From a checkpoint of a small image captioner: adamw at rate 0.0011, batches of 256.
Rows from block 2 of the text decoder of a small image captioner, named by matrix and row number. Rows with one number belong to one neuron. Each number is 128 + 32 x the weight over its row's rms, rounded and kept within 0 to 255. All counts start at 0. Numbers have three digits each.
After each neuron's rows are labels from the 100 texts, of 14848, where the neuron reaches its largest size: "tokens" is the input token at the peak. Only what is clearly more common there than usual is listed. The data: scattered letters and digits in many colours.
# gate: MLP gate (decoder.blocks.2.mlp.gate.weight, 384x192), inputs 88-109
# fc1: MLP up (decoder.blocks.2.mlp.fc1.weight, 384x192), inputs 88-109
# fc2: MLP down (decoder.blocks.2.mlp.fc2.weight, 192x384, transposed), outputs 88-109

gate.369:096113094218106144142155123126098137106077057119130074150132158195
fc1.369:130142156143158112055164164154125108116125133073128208100119134091
fc2.369:116104095126051120132113144159078097148131096117131153110107142106
tokens: "brown"; "orange"; "yellow"; "red"

gate.44:121169140160091180128142150192104226124071094125173143078112133177
fc1.44:113137161121112170177158126144149113093158176185106113170192056122
fc2.44:112091151137103177053141085145131189131139162055209123148132131139
tokens: "white"; "teal"; "purple"; "red"

gate.122:109132118159142150059111083175128158158139103101123156195162094148
fc1.122:140155143099140168142106068090147136066144137128109137089154088136
fc2.122:155135099127147141141167130122104105124129138121145152096144111158
tokens: "9"; "blue"; "o"; "white"

gate.286:136128144133123103101148122152098101180176118139137131129099117096
fc1.286:089081081098178114150176190147097133153107124121125086125132124095
fc2.286:135124144174146099101132112184132140110123135135133171114090148115
tokens: "blue"; "white"; "red"; "teal"

gate.377:106080084122175152118152061085154150159123101142159118119123120147
fc1.377:110148091113187072164111125146122157155101106141166159105103142117
fc2.377:134095118099145119028151138202116138100102115103130064080150113092
tokens: "purple"; "red"; "pink"; "brown"

gate.179:148132138127111113148120092105111182183165067122127102076150180110
fc1.179:081091057096166130124206205170136154140094112115159136152141110134
fc2.179:112098133154165173147143088158127175115140084138120134114211178129
tokens: "pink"; "purple"; "red"

gate.79:100123090112166104046164129195114145092117136157141092076073122161
fc1.79:176147177073058128145104130136163081090147127106149163101120165123
fc2.79:151134122134117074087140100092071169164082116152132163128119149128
tokens: "pink"; "purple"; "teal"; "red"

gate.73:118181148130115139113181168136122138122141097099187102153097154105
fc1.73:089134131145148120143120078134085199198087098150117160145177149127
fc2.73:175197138143135128125132115113142141090129098148115191116082126118
tokens: ","; "teal"; "red"

gate.351:111111147165054131113168083080114176103097081070120118100153167110
fc1.351:194172166153171126097131046098184104102094132135117151139079112153
fc2.351:131103149095112072134158142109129098166107100126117140124103120141
tokens: "white"; "black"; "blue"; "purple"

gate.259:133093076126137131136125145098131117165168160139137169152127128124
fc1.259:091095055140070112163180183111129142094131091181098069171120079126
fc2.259:124190150089123156085145087097121076102151142168140159115112154129
tokens: "orange"; "brown"; "red"; "purple"

gate.252:173103134161092126145172157190110164148177183138136097107148102119
fc1.252:151066131130103107136100131081030146142112149112132122104117185054
fc2.252:130114133079117125107102122095130115148100072124155078102142121115
tokens: "red"; "blue"; "green"

gate.362:152124124125097157126152128120103121101147105081095168095148103077
fc1.362:133131149188129138165103161182111136088144155171095109104144109153
fc2.362:135136116148158152118125164159127200144101130195144141142096144140
tokens: "orange"; "pink"; "teal"; "purple"

gate.349:155106057138128115139149092097063080115138076084140144106130090144
fc1.349:119132130083129107124121228155149111148163165175100220104116147078
fc2.349:122099149104082149148147177062099077127098106147146096092113150124
tokens: "red"; "teal"; "orange"; "black"

gate.19:159102133138123095133090121126120122142124132090116116159129161132
fc1.19:133145164071135125112140091106115088098129078151085166086134120107
fc2.19:128120177099115121099063119116112143137137054086114074107101127214
tokens: "teal"; "orange"

gate.285:138160159120099140111097078194089192146140104155159102191086082117
fc1.285:128090101118111133164146133105212117143184095156135133099162034116
fc2.285:198130132108121095140129114138119107187126083030118151166126143114
tokens: "f"; "p"; "s"; "g"

gate.245:117144100169137161063122082139133120138121036073094176155130135186
fc1.245:143104073142100119153106187100148154087177115115112122172127080184
fc2.245:112130104120119146096111114184168104118168118147160083193180146109
tokens: "3"; "9"; "7"; "d"

gate.376:181096117151117160149102132130115123120125156144123186087167133124
fc1.376:108150069072079080150142169112093130121184081142120107146193130131
fc2.376:177137125150102136132110140078153143165107161118093163127089172125
tokens: "blue"; "green"; "red"; "black"

gate.113:120094133093162168073133124062088135134125059119158098117164181170
fc1.113:150081171160072148129085141119170193123113126126095108122106107125
fc2.113:144155141131166073136161112150144123167137106147136087138127063155
tokens: "green"; "blue"; "yellow"

gate.301:115141125165143113109139088121120186159051077184132228176123098143
fc1.301:124106110146137153113175058115129168189095137094071154098146131147
fc2.301:145160130119122174086177116115126178115135111185145087143098095147
tokens: "white"; "blue"; "green"

gate.235:180079117077112143138124111143146123167171100101094162127179100127
fc1.235:173099090121157120139174155072155166165098157119148164192129088140
fc2.235:176126100089178115191169148105106063181142083096124091121177088065
tokens: "blue"; "white"; "yellow"; "teal"

gate.193:103120116237111148140157114121143151080121114094113076120119169151
fc1.193:140145114129138123111142193110095117137146146115104147139150228082
fc2.193:111133157191114153111087181134114130117125161140127133124163142106
tokens: "and"

gate.25:153144108153205142098157092141122135159143119130189136121160056150
fc1.25:182178114101140120148144090123095139137049135228130114073106079090
fc2.25:169162134161099145153117152126128114146101132113090101111076118143
tokens: "brown"; "red"; "green"; "orange"

gate.317:084117117144226123103165107137157146192146147096130140149160123190
fc1.317:104074135065122095125128146171162142119196128115124165104143076164
fc2.317:172183170145081144186066126136233124161132084118186205160138143137
tokens: "pink"; "purple"; "green"; "brown"

gate.183:141168148119159154107148096104145171088109134141141162138077099149
fc1.183:116099160149090117138137127145148101103107155086123138149120110098
fc2.183:149084155107084170131116136090118130152095133172168126151128134077
tokens: "green"; "red"; "teal"; "brown"

gate.250:087134106160173127096112175140097153165126164089129077165162118188
fc1.250:119102068144132102155159168115099122146136155145132158144127119103
fc2.250:092134048091052118114148124129079107178091134159143156110179080138
tokens: ","; "green"

gate.202:142118098121148197091176133105155138147124126097144183126116117051
fc1.202:108103215111093110115128157122160144172118124104179110166134140093
fc2.202:086118029142142167138151137162089165155130109117106116100178113132
tokens: "purple"; "brown"; "pink"; "teal"

gate.292:155145162167155114142150100118144122125165116113144151143166113194
fc1.292:090170132092162153111090150144132140106143195108107162121129131160
fc2.292:155143143112105145123150054118145118129141094071055095077098141140
tokens: "black"; "pink"; "purple"; "yellow"

gate.255:139110132127150132110118095039123146175069159081125182167118161107
fc1.255:122126135135119138156134139140168100144117110196114091102110118075
fc2.255:121121139103108029072118106115132037171108101152134117080116099096
tokens: "7"; "t"; "3"

gate.145:091133100103148146045166178140090130146130121171126125157167084114
fc1.145:131107111144136086134123127104094143133109175168111110143137113103
fc2.145:111058124142075140088195083104105118096086142116160100126105179083
tokens: "red"; "yellow"

gate.36:122136101180161096118122117106127102202082127115095142130184101080
fc1.36:143120125106095123142119135145108117080154150130159124110087142109
fc2.36:145138100114181107158052112167132116134149130129149088136107091039
tokens: "purple"; "green"; "orange"; "pink"

gate.226:191130168138142219088221135108117121138117134189146096144080082085
fc1.226:140099200128171129159124101115165152120138184146127150096133145133
fc2.226:135123139131143152150183122196115153102159144176130122115150056162
tokens: "green"; "red"; "brown"; "teal"

gate.118:110096159179129144078157134153172176166091100082164163143123134144
fc1.118:148167138147122132089127192132163084151154116115171108111139071122
fc2.118:099141178130080218086079104165133140121156124087146111199112124128
tokens: "white"; "purple"; "pink"; "green"

gate.88:078149047179121123126166147131123111149163134097143133162152090143
fc1.88:169147209137129127137126118105098158125078142147113154140112122127
fc2.88:118120137174145159080169128160159158133112116226148146091153137088
tokens: "blue"; "red"; "brown"; "white"

gate.248:131104132147216193068145075081165183142077175114158124209094071160
fc1.248:113155102103179131125107151075162183117127110145156161162121154104
fc2.248:114161126088179082097126145169113121115192079079148142090123135120
tokens: "pink"; "red"; "purple"

gate.21:166119105154190129107156146146165121124163097095122133141110073109
fc1.21:152129110180227125168126147139084107138141139148157072129174155089
fc2.21:150084107115165152150117174106153149097091120214149130090145100139
tokens: "green"; "red"; "white"; "yellow"

gate.246:068132083159105129151149134159187115165126147103115110177143103116
fc1.246:125118111080130160130156185145196117132134111094166127149137131183
fc2.246:103118118118160139074100135116093167131106157121124129054115127113
tokens: "3"; "5"; "s"

gate.382:112066090162128085097196088101104128107148131157122151102107123183
fc1.382:124141148102146139161111136103125134187149138145070094140139144098
fc2.382:125145119116142162130124156100106060136178097107094104082119114105
tokens: "green"; "purple"; "pink"; "yellow"

gate.374:092129135120115132134108153137125185149163100078122126132141129160
fc1.374:047125050114157136161115181130060108163169099167114110100184177145
fc2.374:060121148086143166105168102126148118123074068103148221107157106132
tokens: "yellow"; "red"; "orange"; "brown"

gate.7:124123146156142135116162107166103171146101091156127148110086167114
fc1.7:145120126067204165099132158119140079164179125096084180119108105181
fc2.7:171131110169155096147158189129065115125123121160135080041120130128
tokens: "v"; "9"; "j"; "y"

gate.280:144133151125174182057131132106153155089106163120155110045089142138
fc1.280:183179162070147103149062126110113172132115124177130181136129123142
fc2.280:145149120083144149111194138109164150138145156160148118161085184095
tokens: "yellow"; "teal"; "green"; "pink"

gate.379:178104164132147177140149089090088168140051133141132184160133105139
fc1.379:127108100090182148078195195131115124136131148109144111101187175153
fc2.379:176139126096135109086125131085109120104067141136141134114038156081
tokens: "p"; "0"; "blue"

gate.357:136082131213116108120167112144106159130098140152160092163093132107
fc1.357:160080180173090105070152145152108141153142118080150109101218159142
fc2.357:187141152167136104115101134178114075153067131107143125079106105113
tokens: "yellow"; "red"; "white"; "blue"

gate.31:150076164120133144083168085147111127153117169067143180145118115117
fc1.31:085118162138162149149124141173092126178073140131103157173140161143
fc2.31:094115062094160081134096190114145179125155084095127177148152110124
tokens: "teal"; "red"; "pink"; "blue"

gate.121:140122171136142168153103101111112164141210119171085122192167089107
fc1.121:088151179097151112118112119138168138113138181137138119176114068134
fc2.121:177117133114110123075129082120076127079137103128092067050154101116
tokens: "brown"; "orange"; "green"; "teal"

gate.228:105162116103154108107152115085136147099123111063080129133149153128
fc1.228:124151101132150125135109110119079127132140151172179128152139148125
fc2.228:144133067170186140087151141153210163121115112139104163149048159133
tokens: "purple"; "blue"; "white"; "teal"

gate.381:089133138182125174144141088147073166195096131132115126125187141135
fc1.381:073128116115108109119134146133122139143123132139107152107162145082
fc2.381:125110129121114118136117062119175128118154177084152129153099091195
tokens: "9"; "v"; "e"

gate.257:152119140097153200148130079174092164134187138124163110160181140190
fc1.257:141059106169166140109158129102130106113128109092130100144155098114
fc2.257:119093117120071155145074140159156161133152105116091118186127143125
tokens: "p"; "y"; "2"; "o"

gate.199:145101093147122084077190105118104124111077111097183149123145138187
fc1.199:093128108153156120120111135119099157162123159119191094110170153095
fc2.199:112116133135115100144184105090133086138136120120161123086143103120
tokens: "brown"; "teal"; "orange"

gate.130:124120091187142120097153162168150126139148127099154161126112074180
fc1.130:192131113095150127101144133188102147124108074151119185138091172174
fc2.130:179143112220109060126063130132152088072098087096117166138127101109
tokens: "and"

gate.175:173102119140151122123138116142151149163121103127113143093119099152
fc1.175:122085116130136161109111059161170162157093088122131143141126071131
fc2.175:046151098126130108123096127109090082106139159120132105174134221116
tokens: "8"; "b"; "r"; "9"

gate.352:123160145192156122132134113181095153116099061128217157184099130121
fc1.352:078110089133175149116191116149150146057152159162129046085155149132
fc2.352:135139117173105089124088116109144150115122160064187132082139124114
tokens: "red"; "teal"

gate.208:168093145154144103113173095116182178094075105150125153192073093198
fc1.208:144150213158121178146105113147155094137112164118101156170177140133
fc2.208:119140128111115133178082137142132166138159136092112201146167175114
tokens: "blue"; "red"; "green"; "white"

gate.13:177071124101119133118087128144135205136105155075176134143086170135
fc1.13:161182104117173103136095048135054161139147122079145033172113158125
fc2.13:131141147147109102094166125141098122135162082099116118198133118180
tokens: "pink"; "purple"; "red"; "green"

gate.229:142125162168125107096106081135122237167073076142112157111119140145
fc1.229:075156123123159090168107127134127102149156099142119087136130129091
fc2.229:141144228148089142119081093196109168110148117069089093142115156141
tokens: "p"; "green"; "f"

gate.102:095142082131186178091161162137132170146120137057147115143161130178
fc1.102:111167186068175184119095072102203109100163127175097097104097142187
fc2.102:131101113174145149159178135106126169173076177152133155156098173170
tokens: "teal"; "orange"; "brown"

gate.196:126143111201103122150186146101134124097143093134132117161158062139
fc1.196:098155172226104137131181115200171063087150113092129095134146057162
fc2.196:090116108036097166049139179128116180174076118133133173134130099183
tokens: "<end>"; "red"; "green"

gate.74:109073061156186118150184150162110147198108107135089133189105084112
fc1.74:127121123101152099146146141120151084145091095113135180130091120129
fc2.74:127149106205080095153156114141135092149149091128115135131101094100
tokens: "purple"; "teal"; "red"; "green"

gate.345:101142145154130154105118086175181117190161112134112130111069103113
fc1.345:109147147123110152138142139118121109136158082118106196134160152148
fc2.345:150121135119131089194139079106175069082093117117094187142117191109
tokens: "and"; "black"

gate.300:099109134181139131082149126104154151129126083128128099181133130103
fc1.300:128106159049133088145133167113182085099130126155129178060118155161
fc2.300:177154136134192151119106171051114059153162074154170169165095080149
tokens: "teal"; "black"; "green"; "red"

gate.269:101097076186143098082165112114166121175123099068159087157150060082
fc1.269:078121095141122138159116170162096120110133154090102101135180086156
fc2.269:124168132095109083168108126066089115141190138127112143095079153160
tokens: "white"; "green"; "teal"; "red"

gate.216:099181089083172141163146087118127118171097090131160160188129139103
fc1.216:141137108129134135131152089127128132124113152160143113161135139140
fc2.216:102163145125173082058139116106089122122183177088142167153114141111
tokens: "purple"; "pink"; "teal"; "brown"

gate.15:092125097158133110155184144141182135147115054115121110143115094169
fc1.15:140122116123133137135177127173143151127114131131113114160102099121
fc2.15:133122130137162074099212164172137122149099111129135086112162156139
tokens: "yellow"; "j"; "black"

gate.237:132130167134127195064186162133115171116078121125073123134089105100
fc1.237:186151120126094174150173161083109120097138093164109157064105106139
fc2.237:137171113114121153139141063099109077109139199131128124116102146121
tokens: "white"; "red"; "black"; "purple"

gate.243:091130144170128157058100170153092128109117181142169177156084128162
fc1.243:113142171077137171119044116158147151122117087174163176194090164140
fc2.243:122148131111156095143091139110123117059074194100129081116088207126
tokens: ","; "teal"; "orange"

gate.177:073085152155112142121091181192108152144184128093114095116116148113
fc1.177:183194109100118105135113172102146138128128108136130138136084083139
fc2.177:110135177095111058089117152114079092134149097110103173130110091125
tokens: "and"

gate.222:185127171159133162090167137214137128117115078085166117095129114193
fc1.222:094081100140087103154158177158131132090150140133183126090165132156
fc2.222:114123108120167141111133149151121139128102106124183111129181124167
tokens: "and"; ","

gate.207:133107156162138071108206101154177110082149175100176152163077121238
fc1.207:179134167168140144106081164107070137169093131106047126127152135095
fc2.207:182122115114107140086153106146160069150109186157170139099130103136
tokens: "black"; "red"; "orange"; "7"

gate.206:113112088090137152088089169092107121119125147146176102164093109092
fc1.206:178135131141118105158143117182112122155110139177120089187120156120
fc2.206:090116124162111065154116087119135157119115112098142129095116149107
tokens: "red"; "teal"; "orange"; "brown"

gate.298:157151128156188114161165125199158140128156139133146118119126105172
fc1.298:186121114129096098120156138125086147119136052185133114103122137156
fc2.298:185129118146100102113100144089121060129114146161068116135109157089
tokens: "black"; "blue"; "yellow"; "teal"

gate.302:131078122179165121086083130090114117132088091036134112158107164083
fc1.302:149040106077156116166090120107176155122176217174068160215068152107
fc2.302:125127082134137172079100113123106151118132095121140109133101133121
tokens: "orange"; "blue"; "brown"; "l"

gate.28:089155138142117157121130088147088160132146143182113100157106158075
fc1.28:108114116109193138142163117114118070102161108104148129148147181099
fc2.28:132140155126107127168100134121144093135143126165089112048131138195
tokens: "yellow"; "1"; "orange"; "i"

gate.45:138175153107180139062154146103108171157150118139177057119127164131
fc1.45:111117112061093100160105169181149165129152165119158129182138155177
fc2.45:144162106114209192078105112115141113184130136090112102100053164117
tokens: ","

gate.340:124125155109218152065104085119116132116095122137148135179115160147
fc1.340:089137071097112100172099125054075071196093154149136184109160144091
fc2.340:161117088129098107138161176139129076137145148138154142136101069125
tokens: "black"; "yellow"; "white"; "purple"

gate.273:155150192116114147139156125115111095098153152134153113114183108132
fc1.273:167082115142166110145171113109155138138066171140148181106115081139
fc2.273:111209109130163133117170108152151129117209175104106181190110125120
tokens: "<end>"; "teal"; "6"; "orange"

gate.123:169142134132133137108100137143094117065097115115139163125105157159
fc1.123:118132137135113087164151140158155148123135161166131106091136101133
fc2.123:137111071128127123146155159125171164115121152142136074165146069083
tokens: "blue"; "teal"; "red"; "white"

gate.158:148107142132048141138095143161107114125095121176153116138113097115
fc1.158:134124163116086127096175151167139143078142112111143118138137142133
fc2.158:141127145138168100167142164115140159161199126159132074102060129208
tokens: "orange"; "teal"; "brown"; "red"

gate.361:147137142110130136107146172164079196180113078125159123116152134129
fc1.361:130138140108144115104140135177137115128166182133091175134159132176
fc2.361:081037101107102094151097163110191178113109139189124124111179096120
tokens: ","

gate.319:144132105163157145136174081093092108090120130168144123100101136153
fc1.319:038104143141159146102119095108148151156067132112161114154136127086
fc2.319:127176111183174079162139138097132133159140121131130097129100095134
tokens: "blue"; "teal"; "white"

gate.29:145205088151104148098161128156086171089078120132139118132148143103
fc1.29:093104138078122113142105142135127123147135132160213179152130167201
fc2.29:132111103059218142134121112123149148143168143120132162131124094184
tokens: "white"; "blue"; "green"; "teal"

gate.338:194154091105153146151121107199159217166070118143088156095116106161
fc1.338:099159077154135145164151107147061162133149098166117100156195132149
fc2.338:137048157084074114156081131067092144150156180139138095078130104106
tokens: "green"; "white"; "pink"; "yellow"

gate.320:098112102126171178097185101143107124090111146142139159134140100182
fc1.320:159086170137100096128105151116067125144097070101126103167149137044
fc2.320:135163104173152131088199112101079193132084073133155109104115165125
tokens: "orange"; "brown"; "pink"; "red"

gate.359:143170118121124133170145152122156110166133061108057162082159153197
fc1.359:103130097124143156133111119062143105085193119169112113110145103104
fc2.359:092161152095168118104147125102125105152142163164127166108156131130
tokens: "teal"; "green"; "orange"; "pink"

gate.197:123107151155119121135096073096080208143137141165109180139128100142
fc1.197:144166071101135102104134141123142138160159145143105133112075097147
fc2.197:143090058144154097152133168121105114154101096139132151140090144104
tokens: "k"; ","; "f"

gate.198:144140130121151091102151115112132218168148167145118080155165140158
fc1.198:098168174188127176080111124096090135163136113128167195130153072140
fc2.198:128101130105111137142131117081186151151087126073151136118146089163
tokens: "teal"; "blue"; "green"; "red"

gate.153:123166107161148105101162063151096162211115098115158101204140108093
fc1.153:152133072150117139117181164152122116126126122143114061097111181104
fc2.153:094044109168102189136124128138169114193108179168112088134190181080
tokens: "green"; "blue"; "white"; "yellow"

gate.254:137145135116085095122125181155142122109151146080173119130112125156
fc1.254:168148102113119126142144144081159112129150130180100166121097120088
fc2.254:148125156189142048135102135166103136121166137102121107113123142157
tokens: "<end>"

gate.299:179082113088121127144144115141104161128161150154151145102095113167
fc1.299:147089120172111175091151098077141135114077112120099174145109114089
fc2.299:107133160139131107110215145139162153118095152189087190112127145163
tokens: "blue"; "pink"; "white"; "teal"